{
  "horizontal_flip": true,
  "translate": 0.12,
  "activation": "relu",
  "label_smoothing": 0.1,
  "muon_scale": "original",
  "momentum": 0.9,
  "final_lr_fraction": 0.1,
  "weight_decay": 0.04
}
Rows from block 7, named by matrix and row number. Each number is 500 + 40 x the weight over its row's rms, rounded and kept within 0 to 999. All counts start at 0. Numbers have three digits each. After the name is the row's rms in percent of the matrix's.
# pw: pointwise conv (model.blocks.7.pw.weight, 256x256x1x1), inputs 86-171
pw.28 114:504613478502525483507511492416489462479534504579587496499510497538525568439442588488564450556507461463506509481555490454450525478469491513478480495503497493534516542539579478455503461541453466504515465496459435554523475455538486533508492547504529488448484539
pw.29 084:472501483547543515471522516437489512454470499496469468482505528615542536447471502572412458509474498437510541570481511492512549435467489515536496484537468509551491523478532423487535568472465487519508491484494510531562549431558476488551549541503562491502556464
pw.30 098:578526464492541458498522502492509459462553476475535512538507453525545481510513450443574522466519468513548521574493535456454463430484423546492491530497481502524500528445533536559527455475522556492523588492472436525495530437473476441545455464475447606553506529
pw.31 099:520538508511517510518516504553507445440441508487519459501503495483512479489507510546499576515494552490575504587463482487527510550509455490422495434498541533468439516505480467521515469468518392514489457476541537450419527578435462457414495498452557506428566437
pw.32 093:502496523550514437506491532500534545484503493591534472501494484487471526566504489592494526538526474485555536534489517489546531469483449468534506456463500459513481481582525510419533448522460464527482465464519485509544461484471479450461459453456532533502516494
pw.33 096:604603508526453504528437422653492529537512493527554462455447553439460585624506597506446475473493486504445511531488449498506552477581529485506456493520461515461493557466475527468462487503569492502493506529501505500494455533582545465494489447555469437541532464
pw.34 094:502541541442509515504475488542512478473450472505485511566532496522525487496421482477529504605506504416460486477547557492536467452473507518502497552526518497481489514547465559505514547536513455489441459515533568527461434521513521529576494537483565487539513472
pw.35 095:495613485557464520525457530518464523500472533516489499444524479531533521502506541486497499481547495429542418486540472477463474602460492494447526494496483481451470540431473473515477520452458536495513556432461511567518547503449503440489492482454471550535514578
pw.36 104:439527480445530566522456534543478502420530482476514474503538494513535531458542519508530467521492521375518584499481610520481489510527501434474472486469489595484519548464505414489589544433522465455515490530494522527480545504546536484498491424489507481500534465
pw.37 093:486538508535484558570547502528453498462579472538610497472485438500511549554460503435547575445503537493458506507454579506538464543402504573471534533471509502463493467457531522464567461618479491542547498477521498457501550514529517451511428479524488533393459600
pw.38 100:500488480511529518503560484515474554472505472572555502446554465440530421485526521554593482504445531497518515420471533478487489526515452466488511473447539409516532521470459507428475520459518475491468512538423497496483472456453471514481499566503492501555478493
pw.39 100:494432489455495499474526497571445510516472557539544445500547506438452493523395521506518445535483478470514521511526524517533514454468464539515446577525553532544521481516509513479458491527560492533532579514520518473516489489529459598510524512507486498518531510
pw.40 116:539491493496483548490504521464569517479441629456460519446503493519614541541495511466477507518442532486553509534481494527527480477508532518478455465559497534483527451466515454480458557542519462518441529517504482532434494540508531525488538513490469448536476462
pw.41 101:485558492500500459450501496455455545478577505461483506476496461452493525514555536487446551386526431426496471516477460497484531564456525431524501487479549526487477497529474495539358502535514478433510464465576486457528503513478530523479605519475532488527453426
pw.42 101:502501474518510487486492545420534533475497514486564439473484514523559437551557499500535511493532386487506535483524468520531575478507580546509569526512477510457533408540475452469549462517514448498544514464377586519529521463540517519508470480577512482532497593
pw.43 097:515484464490475523567477588465464529478493580547475553510505495486501496512474528450481540428423510528491534502474460455544492442496482526527518498445499543463524541458551503483503448533428514548502486521438421551508453489439491597461445516560490552491544562
pw.44 106:481482476455498560487504539509516412487488561523457521470478464507524481554527482497543496489479500487522424498515524477539478432513453497524456460515496451449515445501523530486524500482485538510606565483410480457473464540535578543489504453545528391478539511
pw.45 098:534517520456490447422469472500448425536504558478488498433476495510510485477506532497439490489490626561526510452531487477467546463483477513494527528581501484532442474453538504465480502476449459482513491543496504577493453576591490511415478542477522423436469487
pw.46 103:512473557425496498459493550513525524555496533566447457441527505484498544460494495509464574562496413445498492484545460537492493565479545488468433518505548583549513434524510532454470479466515536488569491437467551592507473465506496542506490479504541613479403498
pw.47 093:497459516458494466537512513593492427572474510463553475537507473449570442498494549504477461519510454488462465462506471498489469509426485507509529412446457499501507509482472535564459510530491491489483514536533495518450527489518492464454471494510586521488523620
pw.48 101:522559518524459474454528502450470454523493529552554496446419529454486417479512458545455486467571452485510431477547479540511503543496522565550542563486474466441484486541506436533583535560504547546557517449508492483492434523500528475423500442512490425503517456
pw.49 092:492498498457502527477559437472531486485481513515556449522420482479573469523524473512487523512542512434511500471518513543595475461481512483605395492445501553514590533481452560536541559467486478506540532559529501462461486467528554442584565520519441518423505510
pw.50 106:587502534489518534468518528540572531476497470457438471517504519437556594475545449428552491575505524451505501444574517505519530504552514532528467480475525546455555530485403491437514580524498554488615490524484531485502541495542520461584497465507599482555445498
pw.51 096:538462535503522474477479450477555529556460525467585488459471390458500475510458476546497470547454542593548477452503606484520536461524474540505492483489528519434482582495477461468492465572518454533486487521528505436464570497466443470477432490496501463464536519
pw.52 098:487446447470498532490477542473532479496492511534456486572424557555425507517603467483562529481574475430434480537453454563474438529511553515491536523569502500451504546522500449470568548522471508493543469515430484485497468514515539518531515485492471570433452547
pw.53 089:543558474493489435523478498514459459506527463520468472504587526516521448522545496489540464522534519445533503486513480469490557470515511522409541435472474509496503480503481559546578572522480437548545516497552483479469543504511503475532524506514582510470508502
pw.54 093:513487479474585474501491544502493515462418506446503482461529512466446488463494502506453429565525453475480555535452496502472500522465454512534522500561552531481564567479462504503564482536501462496470496571472460530524482507526446505476460523557554458523529466
pw.55 094:517602550485395529467530499565500503427494515479484558534494449506472580510499525539487481419505481410467448474473565518459466533510465462539457418549544469570495467524519537483532549538505576531514471513508543541512532500531518425477495518486475444496482519
pw.56 101:546493513508465540461521466566549449477531474519511542496514500514469501465603476543487500524510524511437522440510531498486574516549547481510518459592532462463450573530488507528509513515538445499487516469474483504569520505487568574494512533553539462506525587
pw.57 087:438474566592555465497499484545484485498518578544540523508491516458426487520494519499476549500515517505513475490504544506557543501539526494479547484424513494532437553536504511503505495497530479575506463543387509476560543497563490483536535495508431463519503487
pw.58 103:481435528550478533514530522519494491479501516533490524482533506501482500540626606447420475501481576468503470493465487511507549472507483516512480434506484499472448497454545592553488492472503561483521448491533502516544476486464480530463450594431535520503483598
pw.59 100:463502475482447461562487542484465557535478461522565493491538490537529552547473525506441505518518488465486504473521484492461446501550500525554543443473513454516504507500529444511410487504521432480524510484491398472502519463533511481575521540503464517439505541
pw.60 100:571470489507536504512503517505480521514476511425486501481525509423571545555511425467486530545523449486487526451519571481560511544537522529528536522473467498461463455551512481521448472545523468431516400428519443453510465517414510579506514514474505531434508553
pw.61 091:452495510528504564533546469494458497500483534460410567507499480525513482525487450505583560467488409448469480458509530491511509469450497500496495498499597591505517543571576521481503525528541575481594491482394519524485515575513478408544523490520536605530450476
pw.62 114:526478491519444474480544501498549488452489592446535453482473515472480450486508448521501521477435562616417495482517446366534530522465508527526425580494435498498445496485496442533506491572478506492512414490494485518505482456434467414570546507505516540455517422
pw.63 093:501558517537491486531444509586454574474559467529469515519560477416505528496541492591465420481414488444491496476529521515477522468545562510534476489491549540522474576503471516550528497445469559498452542525533449535533453538464529490468530558500537529570467479
pw.64 117:528596542528501569524575561511503488471464538502548491552498494519387497520471491543566448518481518560525458487495531524453440527504480466473486419514493455502483494551545463502477561514489584553534484592496441461541477487481502429548529532462472490481577503
pw.65 090:454573501446506529459459554553470482493503513500471489435525510499498475470538518474512558484473424494509553563511541537472437466531484476533473489524431450470472470554530547480479523494558459493474575506445533475612537479531453571551530496431585572484434483
pw.66 102:538470509518503486531444471460513457448569544524516440490461382458544458521535494486492544502515561460554499509475491504513435527576516501447511542545518465495491529512430526511494532454514468541475482558410483485557472555463456565521453513586474484521558504
pw.67 104:526504570522429518531451491451466520489489510519499441503490493432519568461572469529480491486513484482529510456488498523537472449507489505482476459481508525510474502514453460544465426505485453424470559567519580491468521527534524462462527477522502509581539476
pw.68 098:540561520513526491485483502447394589543566442533544506494487515469497482500473513532546533447518520461473459489512505528502509395520502553587434468485482460516503532620496459501481509456523542547463584456498517519561529539482510549430518544487490532422515531
pw.69 098:485513521456468544495540489515480498473489497558516382575522448501493509516489508522464557479483443506461510488465496549473523538475469539465467515455546449542503528505468526489449509537520461480440515468476445510508504468484500528498595489460449419461550464
pw.70 094:505582486486515502487447511489482496483545485449552487512497523539460523482549537542500469505475573553429506472561454555532470463538549485504430522448536511522488485539413524478495481468494544523485513436541490495413533526526459454511500523488493479580471507
pw.71 103:446464496510504454516527494488523524495522429519471458481573559504477583570524509450517476436515497453468448495499437484563536518494501471560504539539541434532477479510483424538510417561502517529480537498559491509579520468468509486427475561545512429497469510
pw.72 100:550565534516546520473508453494489560555472501502530465472505505426433435526534499486486482485512520479414487548506498592502532408552494541541494508454587462477518568496564478483451539486499531510615556534469508500609486508483503535480514455461438571479480433
pw.73 090:461527499452514517546493484542447506507521538587440464489483519515456551434539547470457439513460506571482429573524553517458489489460512546537506546532508467464509437502561529503485449473476581480405553478512444444474465483507424553530530470532618485542540462
pw.74 099:538465483568489560458494529545464509476525521482459472565504473508526491530465491476579526546530506494511469563469561494550511538477586473525548445560488453562557507511489463564429511529475481545550521536466510527389504498484470457433442453477408493481506530
pw.75 101:548472477542519517526415554526479479529495510459463502462447598492483456520475514528463485469529498574494546475513575479483506501443563494522493522575464484557478512509497579478509528514470434476481410544537554481523461502539508439557481547503509493495448558
pw.76 102:545483484509544493458505473470489486549479513436516420442520462432417537468489512515497539455506512500495513500421518506511534444511567534464480510566433465459444564534495490463439509519628481499553471498521476482499590514508496529493485473539555506533481490
pw.77 098:508489527444519443503496488465530490469491517453498483541468494501550423535487478493601510515523501481468539517557496512586496467563490487434442500551503551541514498460409522461570482549415489544477511520546498538545505471501468454506497469498463480541531533
pw.78 085:490519520521476429547527483583485519460516510430453483491460501441487596438529457595438471555498501474521535448455556523442523460515515495507513552472549476444495418510580476482512504534499472470477502479473561513525514485502499523446459502516406498508534516
pw.79 098:513449478516472470462491504474502503488480477451477515547592526492472480507421545447511494483520497519516468544481555586488482504512533480453510527510510563539464443425521457553509484502483499505589542480471608513554520494524461395423521529421491507529537513
pw.80 101:456498497517514538512477514522540440506529578443469530516456477450500536485495489495518568471528463464498625548449543483494517517537521493506487567477407492384502506498494558485521551499461482516475459552473531427555481569405492470496424475502497438567579522
pw.81 101:559426484487504503547538454460571505559517439508548465511529490496553544499540567492541472371524540457497466502521540496529533540525493527466538495517512525494500563445506545523517465489547539469429541489462488537542510495487461509505505534468468626486499496
pw.82 104:510514521532508517556479526489476455530508566480533500541430535471449515457431509469482484469461522535502546452527435503480494497499478567457473470562486444521559370492494539466485471559513522461502429502433526524523572497494478479416473514516426462469547501
pw.83 090:495502488446502424493542440495570507538477429516548522537564493483489512451488527538514519509590447519506497468536402550528519464466473492521512555399511548560459554448514569488494472476538437466501511547486498548482481442488523464448448493550528526522439501
pw.84 103:496539508539511456463570561529477519448484556491532468507550510501460502556485560534461516505558609495422518484518521477473523440531600527563580543511495549561527457429500532445494460519487529491476563464506485433478507473457467506524428510470559476508490512
pw.85 102:507489538424464470507506465565432463484521501480478514530527506486469480508560566541494519531489557567431457542460498448511484568493528574414505506473461533554562464504551518477472534480504528557505514486438530477499440519552500506491508540504546443511532537
pw.86 095:518597531394517512507472494563477514545532522536412537441518533491568492455541550519528518443503514582530533567515478458486518481481465501490448503469553483450507507526428503520487515447523540512539555488520468524420500462474437441488563398477517493487439519
pw.87 103:510495500507465502560534467518407532494559472502457481421500521471505462520634440532576464511437566495398447526471440462485544508550472539533518544562489516532487485484508437529505466485459499477429517474525478499508522489471532528520526495436470486545516522
pw.88 091:530523469478400500430514490496509485493521477462510499550478507515564484525533505509464532501606473433542533511482493466460571537547528454415516443521492549546464545473517518515454546520493504442541538543495490457542581412513569456492465496496481516506505531
pw.89 103:463499531524454524506585503506561493503481472434448504603521479449544545507391462544478474534532511542470510571447441572456513510465472536461520501510510497557500504515482553534481522540515527507484515549505487546438508475484576499483521439488479457533492417
pw.90 102:507494465474490506418409520511392402467586536469467491518508597530436429462465503450459488497523462473509549500484503473532486456455497502485488511511440546561488482503492551504511451570545467467488441514561447503575465516449448529527523515533448483458456531
pw.91 103:516448481499475459501552525541438541475477433456500505455566433493494499462551416474453500517418485487496526514457505447420521597555509501524553504441473469524532485534465530471514531480532498520465521576455498515547546453409479461518500509584455545517436436
pw.92 102:544509534370398555486535480571480557509499480568438446486409493537477500427508481540486547570466566459542563561521478568450506464480428567534502547461504509572522380495524500524511504505490495505524537487482494562457450509551519477542493447483479437488507488
pw.93 104:488562533511552565494451437544465485545538460519409514506500483522497519446406481446545539537490539482538458489521512523481468544470472507484522524522540518497553549512518524421488498521496471449497544452425457499462511489478488527571523558460516465510513489
pw.94 102:508637500479528482481479569481522495490534509559556459484451553460427510499465470460584471470516491514477497459464485527473480490505554555516511454530496477512531537534472474469436490519500520515478520392540503475524490566530573494486492505523495503496510452
pw.95 101:591550554497464433514490556518475519522461530482547485526541536460520527501472502472521493517443504519455500508518463491567456496487455496575536463537435495475500512534473557533516502437511550481460481517456495523517502462541476554577499453473448620448481495
pw.96 088:536620436554534446445488443522533483575442469484553518527532521592568461478466500527547483527524397441465546483540488463485513499574489482496478462485501530446452497469496470494492532442547449456413554458460473516513449453504513533499506510465588511533457515
pw.97 109:466554467520470540503466488466556489494536457474471481452483545478458571465504520501494478456492498491524527504496454484445456549462603426470547520540568535518512490488535474532552556562559439459504473522464522537535531504493479588513502431583595412510540480
pw.98 096:525454470417490512521481528579470579510507555517566551556534502503467444477449525490547579463518498580457493492479550573456532491481452487490502493500502525405395526428527497535416565490518455429401441463508477488477485505507473525531474526459556502609516541
pw.99 094:455448521592471569484512542516503530485459631534453509504519538507524522570577559472489535516431425515501478524518582432539487539508491562456524492534439552435433496589571533535552501523463460518483512539488491527484534507537485505538561461490512493504507454
pw.100 104:580473523509494556500520469468544458452567487476543541547511529672460501467491451507523424483516544535535518598464491484451479554415479497514533487520531503536504559534511456514420521564502521475378511500544453504463495496508489577478438465516522552497522494
pw.101 098:472507521438429542530478501517482467489432535549515475492480469495502506550475515498496473462416511496463480519489482535483484491505571437469500488498517494507484545514542494510452574399545461468503450438474502486555481444472584486405444517458504502506512534
pw.102 093:491566423450500524478470576501462465471535479503524492520516456479486443523528541491571558468475501543516569497544555584595554483519515497512455475428501542536464478516403565572476464497503514477493589539558436494531500526443430492522492517531539509493601434
pw.103 103:529448449506513484480504472539481544504509461487529486474487496478471429458548464509530510512478461482413428525469507532542572416441523526422454584496483472493556557468482483498484529516467472504474520553611532508506445500537477549515509575536528513515526516
pw.104 093:480568508555502424469492497469510525447461590451539447448459476557557441544469522473522499467518513533484429551466510496499475511549538509517500447476538503448541455580582492487578516499460503519535482538495514479448539514534465373475532472454502595559467470
pw.105 104:481486492475496497495542459549470456508525508522512559457477555584450494529518529519475475522512514634533578505535491476529463478423481494474555461507501447507489510473556613472527491466501541475545507502541485480503504549526511485477467531505493508399553431
pw.106 107:521526496516523520473471454551440518457479465524514591513461481477551433520484533467533516493465475518399490507486450488478499485509598556483473618515503564503518544554484507499464540471518491516547455499450488503512542553456551605530509582452520526544547635
pw.107 100:505502527514510467545496560489458474465508535439520451503502471514468482451522494504524471529468536521489490514559517531574496533508536500512509544517428526461485476501439500534583418484537500430456512530510460497536489537468436543502505425466500554502430529
pw.108 114:483535496503439475416502449484527512492502550481482448523452530496425495462445473463502459471531492494565478503543462515572482500510480508524520499542517482503501561527541534596536510506519453510454505499514489525467486492501460585488476590474505521499515560
pw.109 102:502429480531466568524501515545483467477487393422478490535498437531521477539510493478450483473517455477533493507517483516525540508511496493507421544467494528540524483504460610571426543479472475514513532479515458510425485549497507425530450480558496477584554583
pw.110 104:455561506507552566562490582498520482517537434446489553516482541477500510564467460467453482451482553524546493488480489473506513459472485490521482583504456540555467509479438517476498465597462467582443508481504459456513532488542473489585507461399486558477597470
pw.111 101:484572528489484528466500513555454513531519500571469487440481511472518436541490514515382521527471574538473479510521506502451569508547594579542563474504514482439503499463424467543531523545545525508487477482505539459447549466476557476578520487458470488569403511
pw.112 094:529493568505536490495445547468569566485468465515512441564553528495552590462470545441517428403529425427520463460537480516469463483467505487534467639494535464518470476494466496495477511599480525452466440509499515515546541448497452565460547500524489572482524516
pw.113 114:451506437481560561513538570430436485470482467505438489459511481516549487469624507517517549545463546494509517483453520513522479467525519494517454495463565475429493457450491482473396579433497489471507521486587505485513519540454491466492521510515475520517510501
pw.114 095:497500471542496547474502500447487531452543505465519515530510476431436504562635542489530495547476415466560446517498557472494520551542485516499511457495435495545487622484522504471457522436494464515478507531503520482524470453493570489432495557518484476541470464
pw.115 107:487545478548455510475580490463511464517492610431491548519467478493414473508483548536494477566540411476492457483467537492529532525465467553455548494551587463433495524516448548555471472515505520415511522486537505507410467497522420486499489474468514473489585503
pw.116 096:545537507621511503416446489520499462564512420552557482537575541412516546488529464504548476485555531517443483574462473474495502529444489546487510478450502446490512471547446480483502485503555486526515538482509501495430549544491447575517470509497490455466530461
pw.117 102:504532517570537508518452451469479471517470460455473489603479494452538495440530505489486520478420513495464535478449490480520527546492545533642477477480468474546486545479498512474521486533489467479530578550449515523567516504474545546478493499467524508535495408
pw.118 102:490503446554500437555525514497508493549514416487583533518544445514505512498393587548517560512439505509444543503472428442466499464454473476535459509455516459485466426558502527490561481496520528446509513527527492553545501543497456563500446541449490530498452524
pw.119 105:537469493598467524464518532568462599534519449496500518485443500564438546460528501512455520511517487530537433529503453536495492474497568477469505498476569527526466598465511553512527431596527529525498500535509520435555534483500505564449545519470495571569535500
pw.120 094:498488532521498516475511468467559469462519444431581500413590521511513498481522546537510504545540543457523538444582526529555532492453499454498470561419458463452473506524457496496538473579562463484523476540523557537553584459499472521530471502468542530506526530
pw.121 095:524501570456525494486466454494512489467538420468505522493502540553512486545530474503479591523482522551478463595566601531467476518532472499511517495561462485574531468521489507499497518522403477516503528515535477503499530479478462586575573478481546412542452519
pw.122 095:546503517531556486436424490482468491466476506533527490504529483500527522457447518538489496495453551628522485536548517489525544501546489516528553533472493550450508463494528478486577487532505487438517507493483469498422529518533453463492533511531503492551544526
pw.123 088:507464539477438554512489545448466551542505535528476520521502451527467486436491443515474500542436493471484538500479500571491516571512497513509592488458478548533533517412492519504522529430535558507410474470538518475495524545537498579541577548559487493477467525
pw.124 108:468518501479512503535462484530547578492537464504500555489492522501470481508452519500434474426556466517502524478505498421488535485532519507482476538446486499524488386511483528524521566501493500547468580505487533507500489522481480494544500470459498564525445460
pw.125 093:572474548495572517520492452546567548484538504546471541477512471504549507462487446459484445487495505473478566560488460464512519528472465509517446466499443474438479492411586551469456526512533527556521605508491438507496476494532516582532534471496504543457448487
pw.126 089:506551488489504506515524512559499408472510434468474526422534520460462490481553517468517522530481570537468489395545553422496553523531552442554486448563479540433523482606547554516504418559525482519584466476486420501480504517433575538528490553521553527514489494
pw.127 101:541497486435476482455530515461500471473503452488485487530475479508494539535530516525539487480576453543442437480466448510517517518429501448508505528545454498507469499547550458455496522476476445522517436501497428524494475551491427494504525453536483460500486480
pw.128 095:520556498528677527551424505466457466516494493494600546562513491423496445544501464506533482485486418500510498543522489512479448464529532487511482493434518494513443498504524556474553522517473484549539497516445531419485510463557503473464526524514575537485522501
pw.129 096:512514517484454478447454473458383489464578595588520467518560475508485479533539546477539510538472497497578506477473476508526496504482508482495521480493458432499549517494509471446506488501518406435479542456501494478532508475509530502557477563464520447512501531
pw.130 119:503517516477562495541454509426431476546543480526499577510524532528510447479621518435538506510458504502516463519510458525502452555495461522428498524516606500468558455498485478517505442483523501485538498520554486498520517515404535450397465538468490552490446479
pw.131 102:526521488477525569497493491522520497466491480541513466491467511504477516514463562465539485484491472489450445482553529520527480460448503510468533504470467474454484514519490478506589510525483477507483492472484530551492523542494464499569463505457433528490470480
pw.132 099:469527520506556459546527523431519492488527493551518564505477517481501506486451556482458554552420523454542478557531552550496497570456509469566560531562483540530490534607499438500462547436486482561474524513510518461486514524532484455451446490468595539520511510
pw.133 102:498521489439499462495539554451551479484478520503547455505538529489536564466456485518436520530476511407539490471516528486515529547483515500550417518490468569473447544551438522568418466454430464477467505494444537492465431527465458540505449472476524466444478464
pw.134 111:481484535467519422539441549613498460517482458487501544521488504528482494439506531490450575492464535468545448444473410567588489470468501446490533515415509551507465504488536495509536445486511524459500509466510501525466471473523462504512433584464478474467500515
pw.135 097:509470458452484498481501510507461462488467550489488465481472551422500498589509490437456494441526505506536529561505460478507473479459452512439496522489472465527471478469616472532506454526564507508449511484523479523523478530468480463567419469505455530545508521
pw.136 109:481557475476442481530540472466483543465569459470490505527515510497437523447480564432509512611526425541476484464511448490567453518492483468531518461471506500466485547522504492516508500536485549497539470447460509547479533541567496507526500561440468522514536501
pw.137 093:520549467458558451453453503538481469537505568497539519544497448476507569494495504553513507474500488515537531451492433528487466498577462511463523548453504540486506472493535468495469363533539546530413516597522467474462492474522423566438526438505483559440476520
pw.138 109:462530525499522413478488410487506441507457469502484519496441441458428413539443518503517460498533530456485544596441552525470563444498453493486493475507512553522439534531574483453546581583512540470488499500502479429520495461504490480485498568497465525510456485
pw.139 099:529457508482471486464482467528544503537485477442538521462490495586501521472509442539466534536521452478506478512482563532487520486526475476482465583474432483495482526487455420473509551560546463515475448509512563512518422507522462506444526463539508492533500473
pw.140 105:479550452518471508527456478473562534510578451516494510542481543548478514526570498513538504469541559464555473488427476500479481472483490514523524495570512463497493517497542541467514415474476522443461466410507502447540464496501495525439571529430525457460501458
pw.141 106:506555499550511461445492478559469498470510470498518491507545501492626450475396511513534466478540519517480533477515483486476504400473477500467458542460523430590483483479522518505474514517457446504431582461483492503592530471487466479545471491451447483484586470
pw.142 109:508512491469513485475512494491480544442433593442482498485499504518489508552454523498490485530485461638530434565486458497451537566481511510501497549520457472506461517450533458497494533452400560483456505484428509528512509529496485542502521505467521469494488427
pw.143 105:477412490530418563527522511522503470499491511484407487494452476533432498483471492504598508495512557504543498484459487462501531489453493483493569440459453505508512466546568531513494467494473533547522509537497506448521575519468559531495535566540470571542434483
pw.144 111:556424492495540496514527423461560535538451377522488498481487505522556485475456497509565549439561461529432407536531488501461512465497529488524505546517540546453596518499500561474484486517536511574503533509528559545471512493502566475510553535416566531510504550
pw.145 103:533423490478516608487483502512501467551506455487540474546487461528407488516575464522514491458414507403512485574502504492505420487493450463482484469482475472545496522446562463463440481486455509505514480508447508529512435516479467477455471532520555503432458425
pw.146 094:505493510501517538521453535470580449518450517506547549496533479462489520562524475495517534458468471504488445526519526551500463477500530509535505511452493470472532528510585444525461509480474471472583509443542464501487472554479449397491434485506432477507472552
pw.147 085:534571525524502512543554594478495547479438474442441591577541497480447487467501480514495399463475546509562481529510492491535478524547485508492512520433459473497460477427493504535550453540483559550491474523418511555479479463514529501526491539528548541477522504
pw.148 091:520455477485451440483517442528485491529453593488573478550491541470464542554481410540500525472488523466548493522489452521458493476508514560511520510466510470459506472503494565500519516539558484565511493587541504451451522469509401457510479452510554489517487550
pw.149 102:425479510517569492514594521530501466456497493541484476510458490482455473517524532492576503518449506562510510506531461518523446578483479470491557489514498512537534512558488454546437482559487526521503511512564526553580491516533531459457482511558456462454518515
pw.150 107:522516458558507517500568530499432531468555594433489497424539583485533555479509510479461482606489471555501422473514539527494448461498492511551461426442426550551546517557529511460516543412526466485520557475468458481458505515501480449482473496453520501478560506
pw.151 104:422441497478530535545521548553509523480473458534544453589571488484586505491544500536491461603482462567505482518465461515595485539452485502451486473407502508515494531493472513508441518538513598476522503522503437491527466480430466529501431504515436507520495614
pw.152 102:454487508482514484477443560561473503491606464507521519484470449513424496420534458533539409472482467486486543498541497517459510472552457509471464535489472487509572488519504554522475448486505439551510497490540503549549533501501465509508487497552565522586547527
pw.153 098:523494460535500468504561507522486513503428575511420485538532538481445455533437557518537530481538530471452542519507445510485528399411520524464489552477474497521505550422519448510514530513527489477530495489522498491449533454481577497501564510462479526510420483
pw.154 101:495375523572412520492457516557506514468478470508501411393481478560565459500483485488507504427484498515536567527503541503538507449525537483500529529484518478494541487499490559445479438495508517530430448495445497524475478528486567599518468503480598496569445543
pw.155 099:486480499527467503448576513473477472464536534512569511477521489456426440496479470465458442538490465511534486533453546544530520520561503523482576553512479545542504533434506485508451480571515520516498480543508531517469467530446539510497520494473482507489462576
pw.156 096:468444527515481524565481514517500585451486488508498483509476498479449541494524475472522544494551463489450490437506518546486554496507532472562491505503544485460460537460542578523498468409469463509482532501460560450522457569519487545586562492572549520525524440
pw.157 110:488487499494515500493464540535505472494503567529489477555580496460439439476557430510469513546426461435483512527576542508489487479531501522552396510481508436440510479554539462487456465563545533492459574493508436510487573477488552513490460458477507486503512504
pw.158 094:467444490506463608537459546475450537512454543423504476514502543532487470484458530494612417467526517496480515518512513474437554441501489455502504525562523490588465516502462500511556526517476473600483494476504445501477521528452408407553572505489509472464485463
pw.159 086:468459519474462550569451466586495547463473593564493443488535521484463528552465494510435506459487453514467554489491484468505501512449500477506482490481458434461550470569466451506526502560544484517507532478509483581512466514487501485528536492591501473575408527
pw.160 112:541479467605452468497480483484479558542530566517451501507559522516487516523507525500431502465488506553480484565548474483508523505480493497541513465527418581474512473434494538594456517405510431443542499539507501545505445511535515481521475539502478535482524515
pw.161 102:499536511444423483512516551464474489466489511473550542498512513494410519479476490485535503513427537466486506497463440526542506580429599526478423492484534497482460479487480460486573533475483539533511490489487610522472545455448457515432484497469498378568489488
pw.162 096:478545450506556472448512468463480510477483480421513495475500544473574487564451537410485494433539463497518576535451494438499558532476548517459586558457453497459487536464512530478542486522491403450458562480444497497419505432484530493503427487469524478510511473
pw.163 103:531592505505480543487434471530572431509537510452492470465502489535397542494556487540499467463467479492509544378433544511508476486477490561482466458549458532500498500440498510519551509501522445506468419521479506463481489508439571486523476440568477477469526474
pw.164 115:502490596495537459535501594465477452479490494599515594433518474570506536482420503460491532496454512460457468425509512486536468563505482472470537490517564509493529534527532452500442457452496470501513508571482471520533484512497526516495516467416553534503476464
pw.165 095:558504549454523471560476523532520521478471528496462486483493482589524493477453511510484530527471540522519644491568467483469509474563470442513445523483500546511514462546453491460491459482508542439416497503459456482542488499500468465388436469487541532595503572
pw.166 089:484445486467404513529452502515446510440498471573524556446491482469491499504515459560417480498484588505512496558491532508509526452474435535495480532501467508364520419501614509510501554551512472536495476549492509458558515569504554535546438545472443446472520509
pw.167 088:481570482466591487511494555499527502523470473504544519509501518423498469566554502539524490447460537595529492517515581462482472484462538478481486484560462526525451452467563509513469473555473535529544510476541432500516493416517474489497498552505514519545500497
pw.168 101:525506510535469510557509527483580508492461496548457540514521494512477514508587492461481493537580469475461460544472501533511481531409542490509450492494505529475477465548473460629470470516492512581491597501481526486504521438533529514461513432510471463476454534
pw.169 092:545552476617504469467460470548509534547538470522527457487563497494563480540503401455529497512483495461493514453503513500517526541560480523501552531457517518504432497448488560564470466531522473542477530474545488499493593548504499392477489437418454568476478559
pw.170 097:490496480473506491519527440544508498484413557429403510573505457528461527458535489516521457507493514426482514494524573414459500423523489514469494443490540410585462527549526530502528561477514505539566510533478493489563518515471479551482502523545536467466502501
pw.171 103:556521485500498638536480511486487439500497549434501510479505539507535509487487470541484505566442563515462494458459505495502531558507519439443538519405468495536494526493505524492416485548438430469517488496575539492438493518513526511465540452473512525533586470
pw.172 085:617493487480521503427500597514444517468434498462482524554513515397464437541521502541523539468490614460506554487435528564539488560543502555471511527550481512540473544477497541548510419507537495530427522418497493535549442524476524511463480481478482474530457470
pw.173 103:550628467502537492494505524513502423472506501492468458443558439478510515512511461506553476480534477517498492487422488512432443490474464540449497489500520544511494481559427459511437471581467519596441472461532555440494479490451474470488579452531472491520443570
pw.174 105:596529518488496560534524456526414517460490495498517545492492481508479486493468452484580570436563517498492515562517503492480483390498442545456457498481517517521481591491484498482541443524540443528556538501463522486483436581488481498536462438528547446503527541
pw.175 095:454476506493479548526529519510471483484462513508516531520498460512522547513519510476497553455507527433464436489532567493474436542491480550414536484505491517441462492543509479510459531479499503495445500455458527456543475569438522463474488395520534487481498433
pw.176 119:496539484499487487503431533540544524503463515470471564527539463531467470452511479486496541454531521378527508497471482441444494458534442529479588490531564525531490529546473514430495529447493475462510563471517451545537554440473612473425530536466526478496555466
pw.177 094:506532442467497501494484490416531473570483520470579481535534466492536533459451528435475524462510546466459490534500455477513508474502476464567498486534477490471445537427506474419520439513493503475488546466476422523464471461514543456542557484474434467543572443
pw.178 092:456560517539487469488441482573542425557518524562495503479507489491503507502656535568524510536440416498522443498510545502502543463503522466501574498541474494531552467598483465437547508530562536475544520542494457499490498499463557442521495485475539472486565470